From a checkpoint of a small image classifier: 195000 training examples.
Rows from block 5, named by matrix and row number. Each number is 500 + 40 x the weight over its row's rms, rounded and kept within 0 to 999. All counts start at 0. Numbers have three digits each.
# conv: 3x3 conv (model.blocks.5.conv.weight, 384x384x3x3), inputs 341-351, a 3x3 kernel for each
conv.102:470460452488470470528510515514559607459496511524536527471539468515496444570521542488542472474514530455411427488561531495552509421478483500488417500486478513461519504487519485527457448509465487517503483549529493553499465465506474502480491495484454503381516534417526492399476509498506454416507513433
conv.103:477452491503414491544442445529479487500466495518490483536537440536517480440469483540528457488540487476448499499524443418524499452544478525481489550539467543515489535514500481492465443414522481496508461546535443477503534528542437456522475488498541525480549562477466520459464547426442595448451620507
conv.104:408439472454484507509515567481458489446516541481533499530482480553482509510539579509457485488492489477521522543506488538504498489465531477460525469465508509549536521506547544521536487440466487505538515507499444438418486425461507467471525546441518535491518482515460453521500495539484556526525470486
conv.105:491428464487463522510565562439474535439534547508526452525448530479489570505498518421447451450424476463478464481559550517499533516451493543484499477510501518518522482518529492528507486512443424470491445478502499457497523473467464493516390377407553546514541502491523502450547510461498525440446475464
conv.106:464464468563510508479500512517496471529543516464470489551576501551508523492449519522586529446481541518510544519558548477500523593522491587504504493541473476484518547546480556509503521409514456471514483544528501566573492546549494536541518553527521489474551517504522571497467482484485524513529446547
conv.107:488507471522555569477491503385433455597589527482463419484481464459497517478559553539472480461511530513442464568443540480492599449535606447419475459453443539537531435536569517471535509478561522515504527480552495473520558501536510405539550559590546514553450455517483459523440491500481506472450525480
conv.108:443489486479469462519535483501539527508524472543503516487478502493499541502534543515500480440471528477464485570522502518462536461473453535540398503501457511455508511499489463522514503502521514482484539487551484429482513500557496474461466427484554462479506518530438418473487492512593493458510537609
conv.109:522459502514475509531525472506479508454527468527552518530508528577521542476509475506579568547621560420474527417501546500513589384457543548513506539567523479549508462531576511507491477450468540551558485534481465431417413367439401318378495471490458504516555552506547533512570509495537475476494532486
conv.110:486439498501471562454532569535500473406494522438485433520484512526489401580478487547508504485473543484480516525515526486474489528522426514434553477509419586500546492488449440475554486566481538486540531445452487513434552527546483553527465495503487464442499486487507531485503477485483454454469475518
conv.111:460516457498541506491566485512515456487461516411426534462595497524502485501457413500522488512517535500506529515517579583505553593481549496507454463532525508501507576511494497455513481487499508465480476488547490519559433448509515387451521503449518517510547538536425483504486481557509410560532468534
conv.112:540520441481448476428441534449471539519495477506516496462486524440456497495431486464475545519540479552525488452393534408459494493536525437535558486536554454482472388469455544518544544542509466492498472497510526554521555517489489486428533435509467493506468481498525504502478581545592554440548515458
conv.113:492478448509519510585558534572484489557476449488484497469490541558506559544541515505480482515484451459425528484472536450473547418491498423522503507490501550479543459497521493513538466478507583423506452390536441439490506545485483524491472461502493507499456466491498491490485501499482434438487509511
conv.114:521448532449512499569516514445511488529516518522524490519462535518492507509490532494484544533505494484530484467435471547472442512531452478530529468507504510502488488505531502495469479444457525510494517507486459505474515479544482435479500542520454465520498483478422421478539537528506525498463477448
conv.115:516556501492410435483497563557504503481473490400449478441442484559520515539478449419411515566506502521518528499443501566435430549525561436469556471434525506422437469520483458453518487520467510481482519501454505562463510534445548523510554554534481488476494491543526487547492525482559549512565503511
conv.116:536518493472414510489498501514452564515427445509540460488459513488443527506475524464476471528534499540499501488444512509489474550474399489604511514545502490474509393538512446499552523452484466463542483483576483483504523486538584501462601468470485505549379501556513390470536534533488458557458436571
conv.117:495504512528567530443536508386489509529567513452468445507437491466466499497467492493484510516487489554493534504517462556529469498533565468409455489502509493531536495510470468452537520514504450449538463430512457436518512521536534537518531525534453480525474522510479508477391506587356426525444448536
conv.118:519481421484465422498488549492509510483453481498523540464542502485529512525503407573481556553518611571430491502551486520472552490492497449470485527539542566583534483532517494547510580534487474510472461494492500486516410527430559530486554537545521500489490551546433526540489544567569527500538466475
conv.119:563535561526536493565573537541519512507498512505564510541518523529443547527507581513534527509495552503521514547531542536536577494504523544561533533539556507494531553509495522535574577532563505478547543538526535538534505570514515597577523525502502491532511489523533563584524490525523503528523511478
conv.120:420543522494524537500498516555504506510491578551533565414514509511442404503410393561539481496519526469526524485526458504409424500551510513473491493410502581463483587536501452443458435434530537477522456487493491503470512460559506482477544521540501542539471531491514498530534450504493424438494534492
conv.121:565553559575569532529510556492548540542526508544529540525518486504490534486537570511511536484482504512520524490479488519530491529540586504515531521496515514564542552550481501538556539511563513539561511515503531564564535563493506562574521535491507522541509468516567538558549483483516516521500490501
conv.122:465499532467507540562495531525517506478453473508503451473492562543526490517450411477526503437461466427458469492521507492475483495485463523500520550490539491483474496539450459508442495432511504550452491549462467464432545533487538545528542556482457452489477523491549491503544480419546521430446500442
conv.123:486489475544501494539535497547576524578505484523490506458566543483478482467415428509500538513522550437483492533525492504451494444467465482476492487472520528426473452569527463498536493411521526502458514535543533553478469418507532509534537557488559510547521499525473491513450522566505523485510530428
conv.124:469526484447468469448519509441466470519548537485496518524517449471525479495537496541520484475481521511528470528534468498503524488472494533495465411537469540481491550489511550515510541471516500548507545506502513527489551547547515472527536477519536505480530530516414519513511468507540469403499431487
conv.125:555512506419470510520501477419505501460468593586522504509600499567530500527547538443476580519488512514559488491506520520491542481536514520488499452502532578558579512525509510508500535504539471532460461408528466488508520489419414523531491527541513511535515496548503487528434494480508513543552535487
conv.126:566559487540458441533539542475568514482483503530479496527526496486439510558538477537532457593529472536526486504468527597532475518518527502538553489528540504491470537554515496478542514560525508483531547523527505545536494524536520568557484508474542498460556474495578560522504556510486501495480488497
conv.127:428496450563478513490504533469432481491491520525529533491577522527540547502473470487540512479475532475549503421559535517552550516486492485492410526519484552507546549544505464491514510416453518574539531546538528534558493528492535488486490536539523503499534532556518489549589580396481552521529463525
conv.128:501474445460449515547518468513529533448555473463488500463510579500487527496606484499432565522461557526470465534455543553499476512429488466516477496488530471476529499587531481506461501547509441525519491494504534476492564538571566520505510511475444463533535496554469523513555527478530535484414480518
conv.129:518555511503499511461526548465458473490521509506493489491462476446535462503560522454407456505507523506492474533504487497526488537495506491482478484509487529487560530520553490506567481444544535516465569512475516433445462467550508475488464456537530515515513467516329410558504472498508527537494386506
conv.130:590549456529573508430529572434536491525591521497481463569467506520442568517476490375530475473524493490480496541503509521498447509534577518483433477479479553478515499440500431468495527544491558515511507485473455511509559500502532474524552530503495519523504532516553489519491485581433506490501566489
conv.131:502453477491517457495491501426440485482584514587558531561548560468473458504482450480547561578528435535488533447504504517513449491480418515536465427525552425512457551505487523437445423491506535515480503474484476540493536526520430494526429548547463505504543533491501534487575554486525477472518470533
conv.132:557470419534503440550517476504494435525507486486541572530452499436503443449486505481466490458525534504489548413441464502518535457500538428425542510492462474510476459570557524539524483433463556516475478464478447483501564502497529523514504513465443456453435530493461538532529568558447544532529492510
conv.133:423510532463505429491475497526560541458485509436462517469475455539497521463550531466516492504511502486423459494512514464525458441466493500520450474536481527499494424533488544560428470465512502461540425546511405457523463502525504416516402478557453496474423503424433509492524556446489455494499520456
conv.134:517488480509551512519486500505518549477488560509545563520552568496542542475505456518566539510523513545524530522532557504476531537523516541530473548579554406546535523538516512528482544582463507524522518502534474509539503504470521526535488495483509558546506536526513533522493523491514578531543526502
conv.135:611514515533498481497438492525546495547556535552547483455487473467474524491475494551473477525530541519570550494459457501420433512513516401445465457476495531493580443441511500456515495386421514511533512514466467411413551476550520491517582519545528520561445489556432458531406518530414472570449498516
conv.136:588584553548548519550561566526536542524548525546538524552520519562491520523533563517507513515510533518502533525505504555516518533535557556511536531518528524539526535517531545516548549512533535548576527518539554563558517562509542581570511557513523514535520497529550532563549497532520522514495506497
conv.137:531525477541530505496497456460485561500486516546462438392358545401441526430489545525460478523498540541544521492438538517469488545507504523499519449485443500459463457445488499494494517508520584510487532563538481487518575562426525487445500507394475514471501477500512500500520441527531505502532451496
conv.138:477518540553487541450507526582514531496507557462458499490514535533514504507512538542474485511450464526551522488492592507472490450507510492492469461515508481536554519503498468523481458541518496473447506524542463491583503586507498503501526569524518465513484445472392490519542467385431478489535543486
conv.139:561487521532526474475525484475429446503541451421493578499545449427561523497441503546457468514509478481485526456464524459550540533437522476436507551533412481548470519536445445488511535456430503520445548504467478528560490498570498446498543498447551456469516443482423450518543453486461523517502499499
conv.140:466504505497524546456475529492517512484442539520556490517455492480561508402457575452458480445478501534474503465434517485455444431486465427420502510491528492495506493474492422497531459538471556561443532479444521508468505506510572579534522567470527530537483520550473494486517519526539499503594527485
conv.141:500503495434452514470503509490545514510524501461426466509456526470478398541570483492496513550503521479472516562562469501530526461478489560503535497469456521466402505484393467475508462532536498534487538496546479468478494432510458512535418479497514553549498550504540535528509505482507465433474490518
conv.142:400474575524511489447479516526549593545459486537491546469451560526451522520495420564540524476468465481457458505510562497482568545498495490606523469487534558516488493559504453512492587448488488532527506532525560446484511411459486548537482483495512515496479536503453428516574475506535450496581541549
conv.143:505560571521492542515448490443452567516545474452442432511468491488454391486468519479498491450456464527502532571472528521475479472552546516506533449473466571475440482436462579540494521570512520542478476485497515568559403422608520522543524534542541502510482446456485546546489425527524497488532578484
conv.144:441479564452514516560518535478468507508568498566520517444414512546492514484449534512586532506518556535496486536536476505505520495508533459527497497465470471492540472524450608565504574485536445450509519536514508519478564555540555516519509527534542569527478507485509479510488522440461537476452535479
conv.145:545543475554518439501569558547559517475488495513504520474499501558517533573580481526586540442551606515507511541524500483546556503547479501469489492555532572569484600532532518479565531469500591490518543482489504480541536502514520461540545496481460441489514479505493549569471450450474546566504490567
conv.146:465423553443562587513526585515494484428461497572564591500475536518470516506501545430475472525455468522493503553442529522548537450566529459504568495529532514547568472536541476495453546518486519497530443546542520542562517516511503450519486494563508530500522502567531478500546515511471457472516506457
conv.147:475493484476497570520525548552502580504481550477523532498513510531488524469488509545541506555501496558450477581571500482525525518430461564469491500470511440501531452494543465556524484542479486516489570548502546522511482501460447510466515520513477471522512440514531465467581525531499485487478491528
conv.148:524539551493486504485477484509491547466462476463481516562447467486502420484447414511574460448488501483513513515502459488467463550487501569487497516453484447484481519506459482438474501490501567545469536515492494423447494512474543511455507515410488496472484527497498523510540494486530490469482523497
conv.149:510504478496532455511496493487453500519485523523498451496529502454514541517450504450528546452480501428436436476500562449424510561522462524557597514513519530534543519567543404497467481467496539489439473490485478459468495447435499489448552518511496546548438531615488451507492488466477567527409515599
conv.150:434448498524478517556493438404422532561564523501448445528437478398478515448522532550515420515498561570498528498395380458511520497500554480441457416482465447487490537484505523477490436564500518483470478491467495467520483511511490507517478492422533497521520461440440570537503474566509524544384586478
conv.151:523536508543522487545582551566517467530510507466539584462503505538482490529504409480508405423497483549568468555491429483510506509488467469520550476487470519565495522416509591503577611497548502487467597511512544517501499544542516506507517542445492535519494489526516512501425446426502566459490550530
conv.152:545510555508480494482438503547499503495524529501505528497515515431525525526529541593512541602507541538567590520486518511521528506530491564506522570534493515498524535568526429507475511487440489501546460533523539543488531570485547565523500485499541564516545510542501517543482478508506523523465551523
conv.153:584564531541549534561529557543526498495547559534525517559551522528505545539512553534527542509509545544525545515521508546516502567546557567528546519541531547544514531550534511505541546522521540536551506518523525553541514555518545586549532553501524497546512496537551571559527488499523534525498500521
conv.154:527441409503414454518455496538516442574539545518526529524549494518531491498538502517499455493511557406491559505522501452426479438497490479535477512526504494455484540480542605496475528581502558544544539526533518510461538457437523486440450464520470458475464440470445537534417555533476513529549562461
conv.155:490451485541546584485453533473419565478516516500476432495460443508469483488423500497443468453480498445498466534475441535549471506539559443426490404465514452428463507417518482523525510494514529497467513463506522505513492447558520510480539535535531502449560432409523546561492416562503447522521448537
conv.156:474535555474506528592483506545511476412466474505564545491526520525527536458498485433495487425480445467473505442554510496530494523493511464495482493486507481506484518546515561535468501513507494500490478559509486467531538524529448456523514570537442445471499549464466391504546487461548437533456497431
conv.157:503520575519572541541524513422514510454579558520547559521457391530463469456512513490482465478523478435477480532442461510470481483480445469442530457506545465497538473437546501532521489554490563474496478478487497532540513512519488483465548519523453455502462461526496519519536548504630477452593505503
conv.158:476452439467506508510521494431541440560538567483444460441489533548443493522587456482499510515511447465528556501474518532448413478517518523539537431445533520466539469487591500509544524469507473498561466456538496498508500474490526509552561536542499501561449502574508485520411430527441456541529514510
conv.159:539524509503499580509503500486479521557531466489524506518577569525506484516492528442528538527511485508518482498543533570554486577518495511547481539522550489473513540567535511520564470550505502539510479518514552517475525536577512564558560551514533531514476525489561530558538467538549529547526507453
conv.160:519491411454520517502480466564514402476493550472437510455501547549506534526554520409481540480491434439519548481483526539495406450493522501471563502444532502561556471503553508502462524572479475399459493484469531537512518479470555443518540486594458519498464455455556515489502516516533488493544413552
conv.161:517511444540503489500520499553535524462511523388473490579458488523551472507523474529440473459513448479567521506422510539477473508499429541404493558498503490457481547527533511469535495562530573499587555491540529497468535484550530526513490459468509555518504524561515468493446494550474490590485544516
conv.162:589573526566534526579494571413426436519558471499489537547511478484531519525435506470487512523465543509473492480494414543581550557528520531408559567574552524540506529538476470561499495489486544505451488474486498455483554470525528524522561605539460501556469442548434491605462453516543500460427496467
conv.163:507517540519521499496543490518486431493493476497494548505560488534493419520482482378450484394515550422520510456493509476498518489518586498521484477490471493523499489533482504580524527484402552553545536487453516473471538508510480512565485524498441495482457442416431542473433457538448430475546401407
conv.164:473511466374530602494452450492499507439540507527518484551466550538513505446551554574470492489542494518517470522539511453551464380547498513478493543516469532539499447526508502568452551523433532521525493508535474522472506560540525566520474424461538476509447484534480489443485507499546514438549514505
conv.165:393406477507504538491551512505503491566523551509517480569460516513450512508477458501483521497416461502523519541493510496518515502484538449508471487535483458472434476511525532543546482424496522496454516481473516494531487524546515566540564544487530506490516430475401499555482487489462498483476521522
conv.166:459580529459488516436402471504520549517490516468435455483500523531534505584549516531431427508506458509538576500546481465517467458512480497485484517462465559511512514482433512482462506585553489499506535458496485533496458479515490534541492455483508521525594516480541535498488426482461467545468451504
conv.167:541499467485491505485492498468467419594544525486426410495508544492514521542410405427440550456531547490494532468514518461500531468524477450523510523450493514474477574549550515549560505407480539527489524541529422472464497483507451469543550547529504518513502533535393394491484407441523534490487481448
conv.168:565579551485484495500491536521515520477471397537560496514549504511480493510527552484531501477533507490530532496476469525515517460518522563534467540536502545513545515470535511504537569585534512483533500474512540541522522489526500521485477530481537530521474538515508560579511569486527565478559532476
conv.169:472456498560497487540518492463482543513502453569550506500548569468554445496390492494478542471464510479451406487433608492424504531486454475522519486563493501484478547589512498537480499482526536496403541498489469433517579450473485466568530483482433461485479523568461488531524457474489501448465512537
conv.170:569592556532537510533516513425469490598569460532508440476463536483541520525502576483560562561542536465478513470499474489529495534602610499453543506509553537530511526520532499488535517466446476474493447446520489537556508543520531527549559565550475500533491459519551543520518544561451504545475520532
conv.171:551551520536524518545504516483552566561496440496435421484497538452546499477530436495567515502503462580478485426467462482515410517449500455477472508556554536510532501486470507532468449480437449453486505554575561558449537492560534486503529535543514546400558555483491496409494498466526544467492470491
conv.172:524515497538502505472460494485456445524501486525495461495449473505512553467517541501480515516540547502541544520442448497481504486513527421459483490474517510550594522479543452448526471457479579553533575469431493432424427423538475433414507503517534530568483471533341423552477513547439469581488513517
conv.173:543487555416442473513511526495537518480507493358442506497423474489556554492480535531479431549534469432502507526440446558527509533481498445403458536522532452479502550499487492484469482472500520526531480484478482500503460481533539529543565535469522456463514491448544541488514496601581496564507502543
conv.174:523519531472486483532488473572544537513482448499514462415499497421522517540556425428481514469509558451571514429482500454525541495514416474492516507506479532424490511521509451460471439517535442441481474510516494552506469488532482511516481503586447449499436498520491539494541539456451525523556505468
conv.175:511518547481474452494450488506514557457452390553548515472469460501493603520482505515485440532455515472406493428501411496533562539520453492471470516518515522513554447451474490568475424509458532505481458509492459520558520534520501441504533474582475505463466479467475488484499548530553514491496544512
conv.176:466490516449513491447458538547545445434434422517480538508540524523522547469531485500526536548472487535499511527510538520527475489527490519448567527463531555521439464486475498552495507532553505503500505558515547579548503561487482556505555514486557526499535542526526503566566552442553550490515528531
conv.177:491489476454520554398409488450385404489494504539516521578574505506511482478483493432476494450466503499526582521553516494487498509497562472496484463483466411489558529514559537470520589530429505562593539586562526481426551492502533559552493537562489567515500512516427487549448478500465481458582510429
conv.178:486494507420462489519476549489462522483504529508558546516508445540499404551559549416476474461551583453554572495490486485446468468515542506488377502546555468496516475502511516489494568459475563569559545467450528393380475494518489518439448532463466503480475477455487532499453562591490467493568506450
conv.179:504524562506511516499505551504539558495436386509519485438491589360479509478539479496411489557459440478424484511467432587508476524505480447510613468497545498545453489438457449506430470489499498480454479498473485526526533518492503520544521515528529491514533440481549483503495456490462473513400522457
conv.180:491502535510417549520548550533530554536467515482509550505490527521533453418488543527544510513513514459491499561543443488534537407501560474473461476509424403485444520508436441457527541431576488482440575491462509490565521494547556495535589534537520508459486501471464555517528396464516506524520478536
conv.181:482494438520494501504499470469509545444463434482458504563524510503494453485559500519560554524549546480469484516546494535566559467441447550532473498509469458475477510447502517471411509535496446405498453445522467522534398440446453472461509502505399371402556537407586562442426482563465494483532574467
conv.182:552541533522547535530513569523568532514567523498507493512530531598480539514526538531523540508467494513504531468493539549493537559539537548535519500542573519501540564542490534517522542546554510553520513530497558591568525517518520555560511529473502471527563495519590543560526484462515506483529513511
conv.183:518463480508492535511522515465488552447523520517577486520448511512442529446540553525476462465477530499489508519487554544507539555523515471473471484517565481479585454520558477469470531478451526542537508490503461494408534405437517499476536526483507507492469459496429352470434511532343423447455483483
conv.184:482585557491490553524528491468534440530534532472490464499455535409432497554475508427427457509470506514513522459443503485508515508567562436483524510484512541508551440504486497514469469481520411466526409442498502504523508455522490524554516574573473556513390414466515444537515506532509488519492483569
conv.185:551581545547500503541539566541524496449527501539559513558534505533484557512489549496479487463475527493472522520509523512514549541489599561533525535550564465530573514484534576537559569510520503536576501485499551588530492542544512572551496549509541505513481447504529549558544532528563566503518520538
conv.186:462472511461468452433522518438484440432535505553553445487499481524477545502488524504512509464506543510507525395532511399488571479467466528488501525531425484492498434538521479545469485417451509521545469534527404531490523541570491556517506487490437493510455562546457521512464499434512546398475518491
conv.187:490495365599462420530529475500520516456538559482513516491459436466502488456559511492496538471458467404443484519486514538508524438460459512591488499450494494510504489465521485476546490511574434436412503462500538521517462497525430394417526413468415371317543500443507497444472476497477466424507530463
conv.188:547516529521548527497487528526528505438479476490499534512504457473516512488473536483514456461489515493463451516492433561496573491460533542430439505516469468463496509465502510561574496541516506530413507489493466494523519562556517485497485495396514475456527483497401464493503549547480511512535495518
conv.189:512542528553487494489527532548579502486485454555528492488467503528454572539542579556575549578571472552460523505518459592530480527495455570504506499472545508497549518477557481488532535607582503541568529498540513488520461553490475587519476492497493462565590541496547538509500515570517517516583502458
conv.190:460484578531483527534457479499515467449509490493508561531579436456488507434464457520454418437455449467450449428543488492508520520511502509554488523524530512510443550582444472531454465479455387496458450524546506523516539516479500505494501539530492454370444549467447423466493521485625498459412459515
conv.191:577527511532537527528509568541548509494535556434423487563482399488558489557520491502470513467526525492569590527404432462481487507569562492422525553500492488519509559567550508520487568517527524500504552524470534566536507547472476522527507511495528469529477500567528508514462538586508543514532496458
conv.192:468518393542543551491527484467445466486460479483489503589528441474493458406505508546438509504452496487471441502412484466443482487474499513558490542560496491530558562500551533519486431481486478420480411452443445486497485522485518569542501531448433476531473537522515525489509487507553487456496461465
conv.193:527451484437455485397501495429458421478474510545491530508519481475522470428538543480503562494504433526489539415492490519572551468525553448490571583532425537565544462482511453524551514555543388468482424468456495523540477517531501459524495454512518496527513539517512523477525550395536491477571541516
conv.194:548551530524534530558560551547557514480504495543550556526567513555497515496500561504498511510501537503499532538503517558530512554520525544507540543540568525539535527540531529525564532504516519521543500496509562574589518550489541563559508527518536520555503510544581538571547520496521523554519480523
conv.195:561539500570490517574550553547519527547448524529453471486564455523592505497510476547585551569576546506520452567549433518500502473492496528499425549468490545456471529431394505490478436512579487506501557584547595555485503488510506512503592543498521537416558619508527541483545460470537561435524569476
conv.196:506521476517490505545537474570575557490492433470417516492493542505572514549538445513547528527603507475480445483516460511562488542434444501505489507549584519489502550494442514449430485546589548528468481408455492472495551490484519494502555521546485518452481558479551597535557432519580519488581530529
conv.197:550536481499530494565538566561524507493464497530525559546492564520520541518570420504512440522560533517504510550437466539547496523542517506493566532576550531553463468526513588483530550490498546534572543514492527537491506524509531573603538552486524480552488461527529527455527568609597518521488498528
conv.198:491503540458523506561431517510488532528516516530495585401505528477512526515581559509421431602538465543536509421494520462470555497494479404495434495569507517541533509536483569551435496422514475496565447488564480435485512529524487467495513463521472534490511518492488513488535504474542413446495473518
conv.199:437424421506531495519524507529504524490539469518525512473491523494451526442413461516529537479437496514542521456537504511468464538465495533541505476430505521509558475459494453459514488540453486529483471507471444425478489518521493506488508514485501544543506526508467400514532487416491489583422475584
conv.200:495494481544530527495434447472433508559533575458526512557555569484562494506536546493521542509473487505563512468492577508475451491537486549525494486527546547511446484478539563462526525475536498503514500516558558506515538507538482480529465504472545518532451501551522444480403503526461437510533543535
conv.201:566486504504509504530518532549553538522497450533552518486505505587467539589475576479522555554468511539506549481528538525534493489521540546499540509458501545475520573544490488549575493565512546547544507565534495594567499553485540587539486505460540522515553488505537517534574536486519537536494468541
conv.202:601571542525550521552563565536545548515545518555537525558509515565480532520526562522518513509507526532505554511498512555519516522540574542537545530515539517538543535528541549532560541502532532561586514504543544556546506551498536582573519545508546518536513494550533510549544516529522525522495513526
conv.203:476532539446519523476538442516528531482462489468478491520475446549484416580505450556498467527463541513499555528514513490454423528500501502480530512372450592497493482413434483517557495536491560508535533489452487465448495492522439497499450403464494512459479543418532513471421421539474481536477544520
conv.204:476451445526519495564509407509574474521532459542465488507521531447520488438534511475428490452424420476522507504427459483505469380500451554503560529474510461490441507525444450515438454467621469481478529511450510506417527539415520509563524461544521500501480482571442457484552459492548492501495586541
conv.205:471447530520436475481430523555543508428420458483456452467501524421491559491534504574490454488505535506466484497542521527522547482538488514556447521553591470479459530474469474571511531559555430451488484543461529535519501507535499502475549513490524541482500534537466535560467473509553520509458505488
conv.206:534461370481476469548546485447412452528499432505548526461498489503490523470451508500506508515523482463445462536518485561547508492446430472466538415433562477483520489465488452512556450410452521513482422494499493504533450474517528504529550516521530522471452475519447456489367403451405478546478523571
conv.207:437456462465472550472526559527503532484492498443486488534541555573515530475494540471535576576562489505512477450415437524478449493514446506610549566495588521499577498471473508541482511459491557506422465485434503523569528549449548562484481544511457450483493530530521515551552514562543497476526508453
conv.208:500504548513417388508484459453536499541461477514574493498480561462522569506506525491540461483500465527499472530516463535547462477544480474489604386527554532451536539437472521515537501504457489493532491456471437430431414525529519544565505550429506462498488509469463460495485459547541451489513576469
conv.209:487541523436526577515498489476438468473474567599499529505559473519587466428556505516505465508531506518480461577527456533577460501535479453504552505562517523532502565489521591511501476513483566544504555518541534517507520552496549517540489501541518511510554522521541556533540456553582423488587462521
conv.210:404459430549499498477499502528480479508507507459506510484561490502524544454467428474489517475480550451524519477499550498507524474450504500506495483533519470498513553591506435453489465480402521560525513552525504567559468463466493452457513482468525492527496506540525519506521559441499568519552553484
conv.211:515515545542524528579508531544499473511516516541544519535518555536502505512505532524481467519499523516521536513501545568498513465557526532531534515551520529539518520547572511536523541517479546509584496452562558559547527533489574593570502526499561469512508482527568516508552504536558541555516525523
conv.212:481439480527520493531536524472457469560525487526499494476544471501543518475543584501559561480483427516489441515532535488523474501466451534531517538451456574523535483453533530582556540438478554576594553555534493510459503490558557544534583551510590564515530565540425502465550500453590538460459452548
conv.213:577572564509531527532526522535573562496572474484449474510521504514482511551535475463481507481474533530517565490440467511481502510506445519453502499470534515463535446562559541524529472550551533505613508500550499553563501523519524531542553548494494561563412445532510529571459556535489482500550556531
conv.214:545495497437449494514490562524513492444525508494467527563454429475488509509480470530482507485513487490484506559519505510494551558543525464404472416395442474477478491514408447481471542541490485467477524493516544533523510535496539536513486527498510541473534543495457501468526467541562570495524574519
conv.215:482431456523516491523543450512496449450514530607612574435465505470459489543531503518531512504468458533499591489521509495502572477534551521508509388520549539516540529505537513472478472586512517508499426387499444518521486445437461452431486438556475442452539489438519478477519532437509511433553470440
conv.216:499556466515526519522514510496520473600549538514556455457547562487513479424524511561554520522549541486503483498533508488473542526435437503534498557533476551581522537544526536530496456431526474502533510543520455492468556569491467496521488533529504523504502505487538517454500521487483510498496541581
conv.217:500517508517474504472499519486468451522503488568518521541470471527480435494540456486524515548530491554510551466471443461485491555560571448490559493399509554485451541524471539515506428504537531546538479485476518492444530569500479502512497504489477478427493534532514507484530493481523466488473441506
conv.218:548573565469464530622495545522516537525520520462509508528508497517522541505501520553515474549457538482534539538542492497518520484557553563506489523533540484561465517567527540508557525496499485551555515531516553530525531551541524598580505529526542459478536433486530502571548580563547535546499517493
conv.219:460530558519508523515512484478511482475479559495470533457415495473486470437493544457486521529493482511520490516478444449503546526559510458498526474534514489540454489424490472523464488490505441433489462424449431462495487511496558495477483466484547506555504509501503511511443433481550429491539430505
conv.220:484446390463477523475556578560448456473478521379486504469505548409534499552452439481445476448465513476467498532450476465407432498514457450490551475480539518467506410411524463466500548523468391453445537552528537567526471480535512487514524529552473438490497478490478483463495442495497480473539512470
conv.221:525538483457533566499552582535476481449486563485557542541554479535502436530470431437383439422472566448555598503548505550464509533475561545514444459482564434504556548511514547520479535528434504540516533518406561490465535485458518507529528544546477448453482426454465558576483510545487478473542450369
conv.222:482528456527541535499523534584545517524490537473487503574596414518515489520514428481536524463415489484463459518507547500539550592534499534470499593470532608515515527545524497495543540494563531486454518550512438525504524526490500546514500545532496488518438532514422509481489423481457489589509486574
conv.223:528509553490508474546483460565510464560520489444442524466454431523533453532469457450443405462427428485485473475472450561467415523507459469519489518504449550536486441521484525507493538478492556483443520499434527502447510543465508511438546553438454477464527501478503474470539526431534535490513551575
conv.224:585574555546570533549502533511512494504543546527517531557536511560491523518510546512513525506505537536537540521488490568562489510537535523516523549516530544512525537532514557536543538522510536537578493501528529574543518571505530600553520564492558523555518493519570551585516504522554525511527498498
conv.225:532489490561497456550578581523508478482518489569530550555556507577459524504476546544514510474506504537503509504535520547502537500470509610551497542541507495486506532493516548485539550508484512506537521561531518558502535566542565588567478512501504441495515487530515503558505519544539511536527518486
conv.226:515520535476489554480538536462506544556501508521492468521511478481537527449518495494500482484458489481457456462479499497497503509516495511502534547526526508485548470473578488465534586457427529458488497426501485489543573475521553559550433531544431488454453486445508504477559584578434537558498496475
conv.227:452540584460543537496573510541484440471494516529571528467463451524501448499445462484519478469516473476411403522455406457510491489470508402491542494460529503541527491486531547494487558480408410468571460512522481546491446523551513515527496539556520540577423505476482436446422504460443517525479466505
conv.228:439543494513500497476497497488543534532526523512539575539473563510466521511517495517524528541490481531531497520535568567541521481534526485496483520424449462467466493558515477549489537542493515552536510548537540524498531529549471496555534533541509529511497500518513525483443493465514513492478530490
conv.229:415403473548578535513529550535478504422465513492571585521470486500510496501482479442499481520485519492495478509451502507433451452461424552484469507438507454430551495377536444436620450457435518515469551503545497523563533494527544457446571498469476474519499454488526480480514575528494535412529502529
conv.230:534436456472496491518497535499489475541553523541543483552534455566510486476492517532564462524446445495416446543493517485494524486454515470479432514536528468525546476523564471543449479479423545519533482506559576540514477510528450441405546517507523516406534504426518463481449516511500453498519437508
conv.231:584569555532546517549561553557543530534553513535526495545521497557503544562512577530544540523522540548521534529512493541514518542526575557514525536527520508525545571527551515506569550530537534537582529522549550570557522551533554584568507549500519516526520508532556553562546511545531513530493472515
conv.232:541545482543541513532540538527513503523523498544501507580521534582512531527490571511516494534556531516501526519509537539525512525511547551538564590522537525502559560534496560488524509458525548554555531550516563575490540564500592631575492553473515495515512503499553534531524519581543516509543517485
conv.233:518515519526505504517471510564562540458445507497423504530535569524532538457582488546498484494487451414457444495539548525534523507504466548580436555539550417512479506529460523516485483498534382394431457518508516583582598562555544522552504516570489476406544510409557550475447521485528490523531488529
conv.234:529505474477450482489515536551509512487492502456435491508572511526468500489450482502495465539568459560567517543492557548543552497545456511492529477556500496532532505486545534522498494500541492413477560506507516494571507513478539510482540466528461473503570521372597533461516531531483515524597545410
conv.235:507530499525468508464490550536513504556530546557555511548569446557518537540510470502489466523591551508472466503514478418480434531522475467521391531583492508471520478468511489440479566538509548530522457459438411483490515531498571572498481513455489467464484504483548584572466499559496485480581564397